python train.py --model="image classifier" --dataset="made-up waving flags" --train_examples=195000 --image_size=24 --crop_scale_min=1 --horizontal_flip=false --translate=0.06 --color_jitter=0.2 --targets=["layout", "emblem"] --num_classes=[15, 8] --arch="vit" --norm="layernorm" --norm_position="pre" --activation="gelu" --mlp_ratio=2 --head_dim=64 --fused_qkv=true --bias="all" --qk_norm=true --parallel_block=false --inner_norm=true --patch_size=[2, 2] --layers=12 --width=128 --positions="conv" --pooling="class_token" --mixing="mixup" --label_smoothing=0.1 --loss="cross_entropy" --init="lecun_normal" --residual_init="none" --optimizer="adamw" --lr=0.0013 --beta1=0.8 --beta2=0.99 --eps=1e-06 --grad_clip=5.0 --steps=12200 --batch_size=64 --epochs=4.0 --lr_schedule="cosine" --final_lr_fraction=0 --warmup_steps=240 --weight_decay=0.2
Rows from block 3 of a small image classifier, named by matrix and row number. Rows with one number belong to one neuron. Each number is 128 + 24 x the weight over its row's rms, rounded and kept within 0 to 255. All counts start at 0. Numbers have three digits each.
Before each neuron's rows are labels from the 100 images, of 14976, where the neuron reaches its highest value: "responds to" is what is common among them; "patch colour" is the nearest of a few named colours to the mean colour under the peak. Only what is clearly more common there than usual is listed. The data: made-up waving flags.
# fc1: MLP up (model.blocks.3.mlp.fc1.weight, 256x128), inputs 0-63
# fc2: MLP down (model.blocks.3.mlp.fc2.weight, 128x256, transposed), outputs 0-63

responds to: emblem: no emblem
patch colour: white
fc1.208:140156123109103176147142141127120100128076196142104104133115142138148142122161146138157155164124155117156132104108142106072162117161158112121130124167198098138106137186082121162149125118075141
fc2.208:143135122135165134092156115157148134124111143139126165144129106154089135160108128091143147093079132085126097122103091123118115121184128105106103151084120157132126123107125123116133120097129164

responds to: border; triangle at the hoist
patch colour: brown
fc1.8:116130097145081122131174137113131136089097142129127123141168114115138133152147149132141169180125127127109126094135173136127126165145131136120084093090134151134157120178092124114160127125104144
fc2.8:114090125151102124114092118061133120145168090127141129098125084116135178135135147122114124086123097177118141108128185148159121166074139137115099134113135133147118151116155146101096154127145109

responds to: many stripes
patch colour: pink
fc1.245:094117083107098128083170100139160124130117133140146123160128133137165089153146142157099106103158119131150131092142078137104193116142164131160141146129132129139168124132125128113131135147153104
fc2.245:129175108190111124189152145131132150129116086133159144152092098130146127095108138147107113150119122113125134161117148127134104119125137137147134145143153089165145136161140110121152145154108099

responds to: border
patch colour: brown
fc1.4:105135121113108149102126100126073077115111112162109176126129097149113104152140107112147147117137144145100161085119137145121090152158105151144108121093124163095151103148118106115136163152119140
fc2.4:121130111077105121142127122088125108153156136138115163131105131163133136145103174137153153093139159108138132091131156153113145155126100125119132112078139125112135133122133147161114156102121168

responds to: purple; offset cross
patch colour: purple
fc1.178:113160147107169120102128105165142142101129157145110158107149131118157180146104125088103135138112112146104113137156155107117124162165123138147108136096100182128103127122112132130141083121156133
fc2.178:118139143098151121132128136131144125151115124131156127108161157186121087148090114163101125079128176159138108123120107090151113108103154111130130098140111153091118090116175141119135140138138139

responds to: two vertical bands; three vertical bands
patch colour: pink
fc1.253:102099111123129165112153098143134096132079094127149165113129155156134116097132141121166106154092114134179115118130064162129130112130137186148118135135146097157123074149109129119110132143129130
fc2.253:144121132109177152135139146170094106106091138077124108157123120138141135129101112091136108101122133109148158114135107099123104124156132116127140160143142104088098105132139116122148131142143197

responds to: green
patch colour: green
fc1.57:137106141141105162138124106135094172131130178117116123104133113136095158099145139098105150091154145138119098122115157133108139124150121154125095098084169136147092124173110092113154147128110095
fc2.57:128167119144131131151136111120161135113102107154166172138145140141133148158119189143176129150137119116125117148119125132144162063101126129138107117112146107166141166149094140132152122111115156

responds to: many stripes; black; white
patch colour: pink
fc1.171:129102129158101131132108127142153114119099109159125102126114112142165133097155171161151106093165108115122167105160129137127145126131151132179134091139169098159140087126145119131148166138131106
fc2.171:135119178125134059157115131128117111100168091142125124099112092124077116126126129137095118117160103160163130120131117123145091104123115121165124161135093156139183132120174125093116146162136112

responds to: red; plain field
patch colour: white
fc1.172:168145097157075136143119073131160111181101149124107145120116122133104118147144143130146143155115115119146118093114160187127131133160110135139071076133118122134116136116129115124108163140115103
fc2.172:134076119134132140123103103139175132131106156103109134115149111152147106127123131117135119102118103147125101109089111107156144072104144128137083140118127117197103120106128111157082126136150105

responds to: diagonal band
patch colour: white; pink
fc1.37:136119100153100115122090096150154121166152090152139148131108101129150141139135155118157125120137122104114120036129135126144138144112116094144124070142128138105120129124153127121124179139141077
fc2.37:122170151095113150154136133126135127165154128144151133105142153173138137113172143123125116151174127168107101148079134082093151163124165147112139161092124124147132152117069124150105075137087102

responds to: emblem: no emblem; diagonal split
patch colour: green
fc1.106:105150124103176163108139090208119123127122126139133133120164134139129114114111130114109128173136089124109130155137125115069142179162145152126130121066119137114105130157105109131138089122118130
fc2.106:095146139103137105153102165107158118129123114098157098106090116160147083120116113125086108130126149163133114104126133093121120130085152116120160092146088130095124115083162153134103120182154122

responds to: red; rhombus
patch colour: red
fc1.121:106109090082102161112109122126151131128110153131108128158107161145151125145178153137186123134121115125137110071152160103122150152169117103161100074123123156114115103135120120137149113124123102
fc2.121:110111094155119128095108103141126135135113109130116132155103092076157117129148143107141137122128085145204151079140140139112115173172171105118118120103106160093136142120108122130143144152125097

responds to: diagonal band; teal
patch colour: green
fc1.143:114142116128099126106098142125144143123163129154115115135127157123115129169164143119116135101132134129129142068148129147095150111198124089148073162175139126099104163171138098127163090136144065
fc2.143:147081129101145155122125127164122135126124078121115135096115137113123129123163155122132109144113141133155126102112080119140116180154140121094163136108174134116167113096099125146134129117120145

responds to: three vertical bands; two vertical bands
patch colour: pink
fc1.21:085097117126152153119111132148162130128128137126151131145168126121153114162117126169124119129092124131139110109106100141148127109114143130176114099138159205151170102114111139160119128155150125
fc2.21:158154113099136121076128113160114144091181123177083117161132137150079147153139148106151142176119105129109131177129147117125183118155132100147191144144124083156138141172125134116127118086121123

responds to: border
patch colour: pink
fc1.229:122098092144110155110171096117175115165098138117095129116128117147117119098156113094157103138137126142167133099105067157151126116126129177120135121136141116172112085155096156100081172120142138
fc2.229:128101141131175127111092150159105129098073139087139126124142132055131148127130111102178116080133130110112130103146132131139097116093124155150123135139152152069133148138121140149119134140107157

responds to: diagonal band; blue; red
patch colour: brown
fc1.120:102128106120096135109146139095174113131125113149111147134093124148167134142146131086139154119138121139146146074138127159129115119154103111156089168163124137113082123117141102130141151121142079
fc2.120:103095115075140130108142182117184160127130114140141144096088123161147123145150140133104113111124133143119148107148105110174126141119126089100126156134135116073174092095119129138128131151164114

responds to: red; teal; crescent
patch colour: red
fc1.205:099130080125082161107135153139137085094146128133124141155098174145150094134163135122145133107083136113119123074135141152115135146173108104165089093108123170146154091130124084096148122137098100
fc2.205:135098093112106126059129135120148129104146092141127096154108129092154110154163162144103119129138109141171138091166151162105123158149171097116137111080128148086140138127127125108115133155162115

responds to: quarters
patch colour: yellow; orange
fc1.10:136108117097079117147097104115143145148135133140087139113087115089118143107162154143150153035132152155150138081151157134104131175160108150110115142129129125106117139107146101136148133126087134
fc2.10:149153120169161111151145128119164142098107117183118141148127125082117133127129146126150117159113121112151139160119122100127152122125159162142112131125115115170128107137088139111113151133145133

responds to: blue; crescent; rhombus
patch colour: blue
fc1.147:138123083156096160106149122120126142127103107109128118167119105143179142149124153135132130103112139103101152091138197144137145128126113123098109100122173122148135117147123142151156165120097133
fc2.147:108138111126106120144141115055129136181191103158148136125129126122162130129121113132101160138117138168118138110152154120112139141125110143076134103086116128132082144116139174102102072125138120

responds to: many stripes
patch colour: grey
fc1.94:124147142131145153129142131162143119148069118140147105132113153148157088100150152144128101149118169150117130104162109121122154150154138118138091069127188122103122138135118117105158147174129113
fc2.94:128139140153155126197090100149124154135098091158125149134133152102115079122129151120145134104142134109102091127113104093121112136145132097089180114118099139155117119113144103139159137177118154

responds to: white
patch colour: white
fc1.109:121165146110138151142047098114104145150161094117141162122129139111134159096144156113167110082121133119126114132121162115120143132132126158147121059117148146111100148112138117135142119144108144
fc2.109:142157092107094126146150107126073140112129166107129096156088160137144105104150133121102103106146162099111151138143164090108107111157100118132125134172131084098113129134149117132199171114132122

responds to: emblem: no emblem; three horizontal bands; blue
patch colour: blue
fc1.34:144146100104129147107096095179090163120150090161077161155112133123086163145151135073143119150164125131100132140141165125101133168163134076125150097123156104131111134161124105135161108117095137
fc2.34:116109099129104118149090137132148117138149153116167125154119124139139116125105114155112101106132102136111145093112134106124126103085131141157116119167137149150165168126138165142066139123145102

responds to: many stripes; upright cross
patch colour: black
fc1.114:109120133107165162103131098138118154108130104150092176112121122074125178143137130105108148108136118114137111132131190104111125125169083117119082158105112114136154150169125108137153102141125112
fc2.114:094159187115127126137111097163117155113116084161121176058148121122098149142136151131195143127105144091122117152160140073113137126181131120167134124129146132150118127140149103110150140151102139

responds to: saltire; many stripes
patch colour: green
fc1.53:146129099130102163154080100146098144131108109127097165103127089141126157131176178090132106117129115165159111120132149140099154159158110133119133147066133153124129134124126105166139121119096124
fc2.53:150114130158147138118106129149155155091090124100109146125133165088156085155158145145133132127117117105117129131141118113134099117152185110137129122145122116121141124111136099125182118158120114

responds to: crescent; ring
patch colour: green
fc1.177:102110100135079157123117096115140166152154132122114180112141103117142129107185157122125163107133116124112118097105149088148157119119132136138140111130130146156113093156151129133128099122166085
fc2.177:105131146108127110099127108143135097078118129124121112150125114041180120152142114144111113128159055096120181113182136147128107170109139142127131130159077131099132108110106154143168159168134152

responds to: green; circle; gear
patch colour: purple
fc1.48:107096070094114164109101118133156149116127165129116134140128126158161113113174155077136146154098123125132120099148113130105136163140118150151097122138108158113153068123103136134125132136150101
fc2.48:130100131151143145078126119158161143118082121112085137135155112069149116147150137105162147130157065105141111101128124147137108141139155142126097156125107129139142123102110116139143094146145108

responds to: emblem: no emblem; many stripes; offset cross
patch colour: pink
fc1.184:135121136128119131171106066155129137125131158166115165126109104128143121057154153109141134120136100084117144137121095110073148126143151154128136132112137132136131125134132087141140154122136089
fc2.184:102138173149130082148131142129117114124142132152135113107158083171091150115130125148104171111129111127180136128126091134145111099134106124181136132133141156138135143163090159102114145113122111

responds to: two vertical bands; three vertical bands
patch colour: blue; purple
fc1.129:118105128112135162116101119150136139139142090120146151138137110134121160114092110131163092104122158129139143152095138162134111133115138146163122081085156098131114125112138131127121177119124140
fc2.129:130147105089113145145136119115073102122110194115135090136098154157159115120077104137080117105153146125134141133134133090131142080113128156130152143158139091112115121146118115158141141091129189

responds to: border; ring
patch colour: green
fc1.76:080095093109110125140138146109146126132131160136137128113145073132184104140144133138107155107106116074124162070095129121112139105136100153141112158136139165120138110138110113158159169152148110
fc2.76:140110106085138151134118102122100076104172082093116136147115117107178122121089119129086143101158119116124147141114116122130098145110126136110153101088143086118108144137171105146131173143123127

responds to: three horizontal bands; circle
patch colour: pink
fc1.146:137146097138118163125142143159144168129107152146103084147094152107165138112198167113130121130126092121153111104148136119074178118147164138147107146157133114150148129149109149152126100097138119
fc2.146:131083113100149145101090137156142123119124126131136126162130091091151148154151127115114123099122100089143135120138117170128102141165134152139088099081147144107119149146114171140146145124126132

responds to: circle; gear
patch colour: red; purple
fc1.63:121062112121102161093082127109140129113130189135098082150146127143141134140166166110131132135108120139105115079133119135120125135148138136139094156121136134150121067175119157155150140146156088
fc2.63:132119119144116151086145108137140144090084139120130140140135121072184126143156149111127134130144075112178149088150151144128098176147145137093071152133106139100133125133075122164141122150137105

responds to: saltire; offset cross
patch colour: green
fc1.195:115087079140057136148135157111107114116114164135139134144129116116107103099177154138119121122113168130149103088127102113140127139125133144170129117111140125155129092114126143154146146127115120
fc2.195:142153114110118149130136135130124139097111125118127107119125113150133143123105119161111137137134113159153154086146165112111146158092127129148099074130154118123104123176113113120138132131107075

responds to: red; diagonal split
patch colour: red; orange
fc1.118:120101140146139199116105113155073129129132121107131162123147142110116162073130147093187109102152107108117110128115157082110152124120123156137126109105156105129105105144123128154151117148130126
fc2.118:140163122143090098155113091113138120141084157059098109127098110145158068135099117108119120105168127138097115128143117112116125097144136123114112167162133122147121163112177100155137140163138112

responds to: plain field; two vertical bands
patch colour: pink
fc1.163:129132126122091150141127083107146116143107127140122190103097098137084094097160139124156141147107135134151185082166132167127104156125131151128071137107121135144117138158139122091120178138109124
fc2.163:135062118097149141119127126136147117147145109146118151095141086140108154139113118096109133116108136124138147126106117151143122117074111136131100157100134130169119124128171156149094130115163145

responds to: purple; offset cross; three horizontal bands
patch colour: purple
fc1.222:120127127105144136071118100147120166120138133172054134133153126135157142156138153060102141144122130131148149123123122104107136159158134132120133168139116127147116115153110113155138126151160120
fc2.222:072128183124148145102118151156070135132140145115154110150183143137107132118128104144146151154083117108100098152119119093139116085172109127147123103107142138096136129140095155102148076134130131

responds to: circle
patch colour: orange
fc1.83:116130109165131132119150145127130123126062185098096130126129136132151150098156112124156132142100092111150128132146119144124132132121120146171115153141123153120145100114080137168157128141140122
fc2.83:135101127145139157165161146145156144152079143118139147122091128204132138132144131129112145180118141136087110126075098138154134108148160127109102131092131113118112117087123084166148096113104117

responds to: teal; circle
patch colour: green
fc1.81:113123077174103129115163135125139136134122134129151129134131122203142131137136118137079145121115170098148152114153075139134164109151163102128118139144195121138110154139160134159135144129116099
fc2.81:149174126115124162153113137116145158150135170160138151105114161161104112086140145110151112105125141106112138150115162142119145143122137122134109126086127098184139126103151111137109123104119135

responds to: diagonal band
patch colour: grey
fc1.95:087156102119093151086141113118180120150117123131117143111115134180166152134156164105128144104131100134085144075165133174140134158124114118130117129150140139117112110108145116108130153145131080
fc2.95:138083096093132084114114150119140120127180091158133104099118135093122142131141130115157131084133128144109129097162136142172132127124101117108123164120113144082161139094167141088113116166175131

responds to: three horizontal bands
patch colour: red
fc1.27:169149169107164123138126084137121132110146076149080174119130110133117164127098126109130124133172091136109156172128148118108112185136125138109129126090121102174145159121158090135130157093095139
fc2.27:128117178108156131137089131175100137135141115141107157119135104146112138111118154081158124152145103114154117161104118110090133150125110121148160096102147116161112141135099132158107149149145176

responds to: crescent
patch colour: green
fc1.197:126113103112105190125128086144118132113132143106110143149120089147104112143180177153119129115138131146149118116112156145118115161108085124102149099114156115135118138111079113162117148113111134
fc2.197:146129121107154149129132151132134144158150063158123139142109185128120105115135114120132136130120170107158122122123116125113119139161179118087144104103136114107154130093154121144135100118138127

responds to: triangle at the hoist
patch colour: pink
fc1.61:143177112130073118123119086113082135129132173140069138139114179116121118174158166127152161119150132115147102105111157111086180139172147109137128123179139148135142138158125083156175114120098128
fc2.61:110092110119123184087114136127103136142126109109132111151114107119114136132144125137166073114111124098175143120119133154125110106122121124162117181136130109121129118124145139190117124084121141

responds to: teal
patch colour: green; cyan
fc1.169:127151098118110122130135099165118143147098147106122144099091153117117109143180148116130142076088129129141113103151130171133136113130158139116125135133136142145131108194145122145149107120132116
fc2.169:095097099117123155078129113130172142121088143139089137176119068115141176114161122134157142161138086168121145106136156159121125104129176139132129150136130103137147109153127141151128111126146111

responds to: yellow; two vertical bands
patch colour: black
fc1.145:095140106129117132177122105120116101137139125139108167113124078209098117095165139080122177175121125159135169114155067180117108164145077116125145161072148143138106141162133111116119149125113123
fc2.145:128091127150145119143077132161176143149112075152090173147154107115151134131141151113138144117142147144141142114117080140141110148150161092114155126142170142141116125135125133129138161116092109

responds to: saltire
patch colour: brown
fc1.249:095162090109093125147183133139139095128108127150146101148133144117163100163127155150124134103154102152100126083132117136086202121151151166132117132121135136121158135128085126111135121136125135
fc2.249:134146123210090108159108129085123148143130139112166150139130148104118143102108115160164121105158156133151107146104192140120133133106138131154173119150137090152113157159143141127097140123107116

responds to: three horizontal bands; black
patch colour: black
fc1.200:151123129125144118160093099144139123143135116185082159105097111139090113064157143066125133142145109143120167145149113135094144170161152102108131129122097102149117157139158103112134139126114105
fc2.200:091133144148112086132128140149155119125159154108139093109175088155075132121139123151103168144094109158153133118122090116160122081124116137191132123148117153151117113143114163096108126120144078

responds to: border; offset cross
patch colour: blue
fc1.17:142122118122108122158121137142128134093088128152118159134151081159164171097150158109114135123148157126121170125116092115127120158152108154107106115103131112134120119128121111123173172130135087
fc2.17:145107132126116081130124132092129091160133125111076127125144103130100173148131127129149149106139147117139126109100179153108100144129090149125117128124158166179145140128098091123121137082115203

responds to: triangle at the hoist
patch colour: orange
fc1.166:093145119112090151125141127119133119099115121138144130146164145085160138173120177165139159109145122129084110091141158129101130135138141146158089121086129146102148124130107118122144128140104131
fc2.166:119135134187098094134102134083098131175128117128131141123130163092090133111127130168163135116121163145135096126142212156100122158114136126147174083099121170126108149146145135125095119129117128

responds to: emblem: no emblem; three horizontal bands; diagonal band
patch colour: red
fc1.96:140149130131127150125129120144101130143174117113090159118154138181103157098130128090164147125141124137104084120102146151091153128153097108111141116108149083153106127139149097126140141117138123
fc2.96:133119109128098117186089134108112126104138178102160116136104117171147112092113137156101133104161138151140150141122121106108129126084150156129124120152143126161116128138155145182094155153125101

responds to: many stripes
patch colour: grey
fc1.56:094110125148139182100191131150115150126052149133145109156155146138179143120145134153130106116128144093125160135147110102097147132109162131155109123112150108116136094144106105125165137167136098
fc2.56:102139132137172115173134116157162141156084132108117130104081098129150113121104117125100166143122117100120134157109126127145117149137122129063153145111133151114121139074135074107186136168122149

responds to: three vertical bands; border
patch colour: orange
fc1.104:129111101149144153110077138138126141135083160146162115165127115118123141122144143131163110116102154150144098081163147134114135154146136088186062123120133150069128144125099122122121129134126124
fc2.104:151153172144129148142062138120113153137150111180122110114143117138103167116153138105145131091136146132150131141101140127126085170111129135128139104128131096154095127145116164141115143109096116

responds to: many stripes
patch colour: pink
fc1.240:100116089126109156132140110128149133095139159135097145159132108200164120101183172109107126155125119158161113079169153107113148153145158155151112112146140145121128114131109127144153125147124083
fc2.240:154133126156145127106121108117133138111079134126095140131099132035143104133154135118136160172135083133169117094186122138124121132167155138102133136142084146120132132144118122127148135148128104

responds to: green; three vertical bands
patch colour: blue
fc1.119:116122060146159161098111154137160159084151108149085168146096116157150123117120128088103145131075177107155118101139090134118138150157135094135097144161166135129111137127139119141164141140147119
fc2.119:130102113148117147134126107155168139161111168110090159128095106145127109126167145095170139089163083118151126122117128157098126145142158145147113143106132132139115126102109111163099117108109108

responds to: circle; corner square
patch colour: orange
fc1.215:122123099157137140114143149129134119137090189123084166117136109178105122121151132103138138183091121137147110118121131137146112131148131146129103123140119185086159112120102131157119107116150128
fc2.215:155128165106104136141107125128138122098156137134115135116145137154122112168120156154126154162117096134100139124076127102154170112124186077146136113147116118197109133114141101164112115114098100

responds to: blue; orange; ring
patch colour: blue
fc1.204:126103089151129134128107138126137147130164118139098177135124089146106142110109138089120136139103155108121136112123143162151130140134104077104138104092129107096116131141136133141116206117124105
fc2.204:137152100136118125171138134079115111113121167157180159131141159160154155109072109151110118155141155130110180161126101101091145150126122151121156133129140097152111114132087160130123122100091145

responds to: teal
patch colour: pink
fc1.219:137130089157119159138161115148166140138106134142138151116152153117132144114161097137128128107114083105137091080157088123138160123130165126167081149126129132170125133101107133167132114125146116
fc2.219:149123121157120174116122119148140132132113155127120132119110121124142134082148153086144138124147082078123154121098147191083160129111151135131099117059146126144121181129108103156116147134108137

responds to: three vertical bands; black
patch colour: black
fc1.186:112094068123122145118111149112125106139103144122145167144149117170122124117136150102118093124125162166162169135119086132142113147140133150140110119107125153067092110113118124120144162131122120
fc2.186:153099132166110088103124125139160100147124155154128110129144133116109144158122153122189123152126114107148132138111142167122157161156147116134121124145129136149155170129112138126078134109109104

responds to: red; diagonal split
patch colour: red
fc1.30:113139130096095144110090112147104111150086139079126133131140143135132114097153168098153125078117163131144086132136123099108155114150172160120139065091128165117147067159113152122139134130103121
fc2.30:119113145122158139086113116136156142116102115148115146144139113072162089135144145111128145148163080144165120111157124133096124147177167115113111172140107127120131126139132115120135105164136089

responds to: red; saltire; offset cross
patch colour: blue; green
fc1.101:142091096159107145148067134117071143115134124125146160131122092147115143062129157128122091131130142152146125132125121148137120164139105158130100094082143124108105122162145129136130157123101097
fc2.101:093126105141124133126152132147148108115118138144091162132164086171138131147121111126121160150149122129163180098145127163138114151129132098151112119109141185125170106121120117124137132106112089

responds to: white
patch colour: pink; white
fc1.2:142147141116076115143133088142151142143112146144060154066100143105101142119157145117136138093143108144126146090116161164126139129165105157144086078100110114142157144151142084104163146132111117
fc2.2:136099165140166125125116185135157162090093119151085132117123101090111160126118164123169122106118122084175128145112126137151102109102122157153092152127165135131165117100100114118129141104152136

responds to: yellow; border
patch colour: green
fc1.236:127088115147114107147067109109068096079112115129113137113163086136105143117158149112087133131151127175147161135165128140129115166144120145133153164071088143069102128149148133118119151085116117
fc2.236:135154098140121149149135114121152129105081129169119151138128140150167115114147144139104132149142143114138191111108102136102159168173140146113154097163157127154128132160075128119169163115095113

responds to: plain field
patch colour: pink
fc1.193:093125123120101145152137101116153100140118109122112176122130066179098108131136111125186160121108150128150166089144085155126112147148122165110090114098123159148100111165117134091141176122099136
fc2.193:163089137095110158108131116124134124137145111134091170134148105149130149129114138088114162095110133110132141117135110168156127132092097129097099165106164113141104113138161164139085143130167161

responds to: many stripes; white; black
patch colour: pink
fc1.142:126128120133072145154113154111132132111120121203147108133117130137167127096162229157129090106150122119150173082104127123133118126124131134166100113145117096147135100113135120141147182118133085
fc2.142:119131113094124087131146126111131096090131106109124117120120083129113141115120105136071127120157109142144143143164124138137086110101061155143145171146097113127157105158139123085118139148156126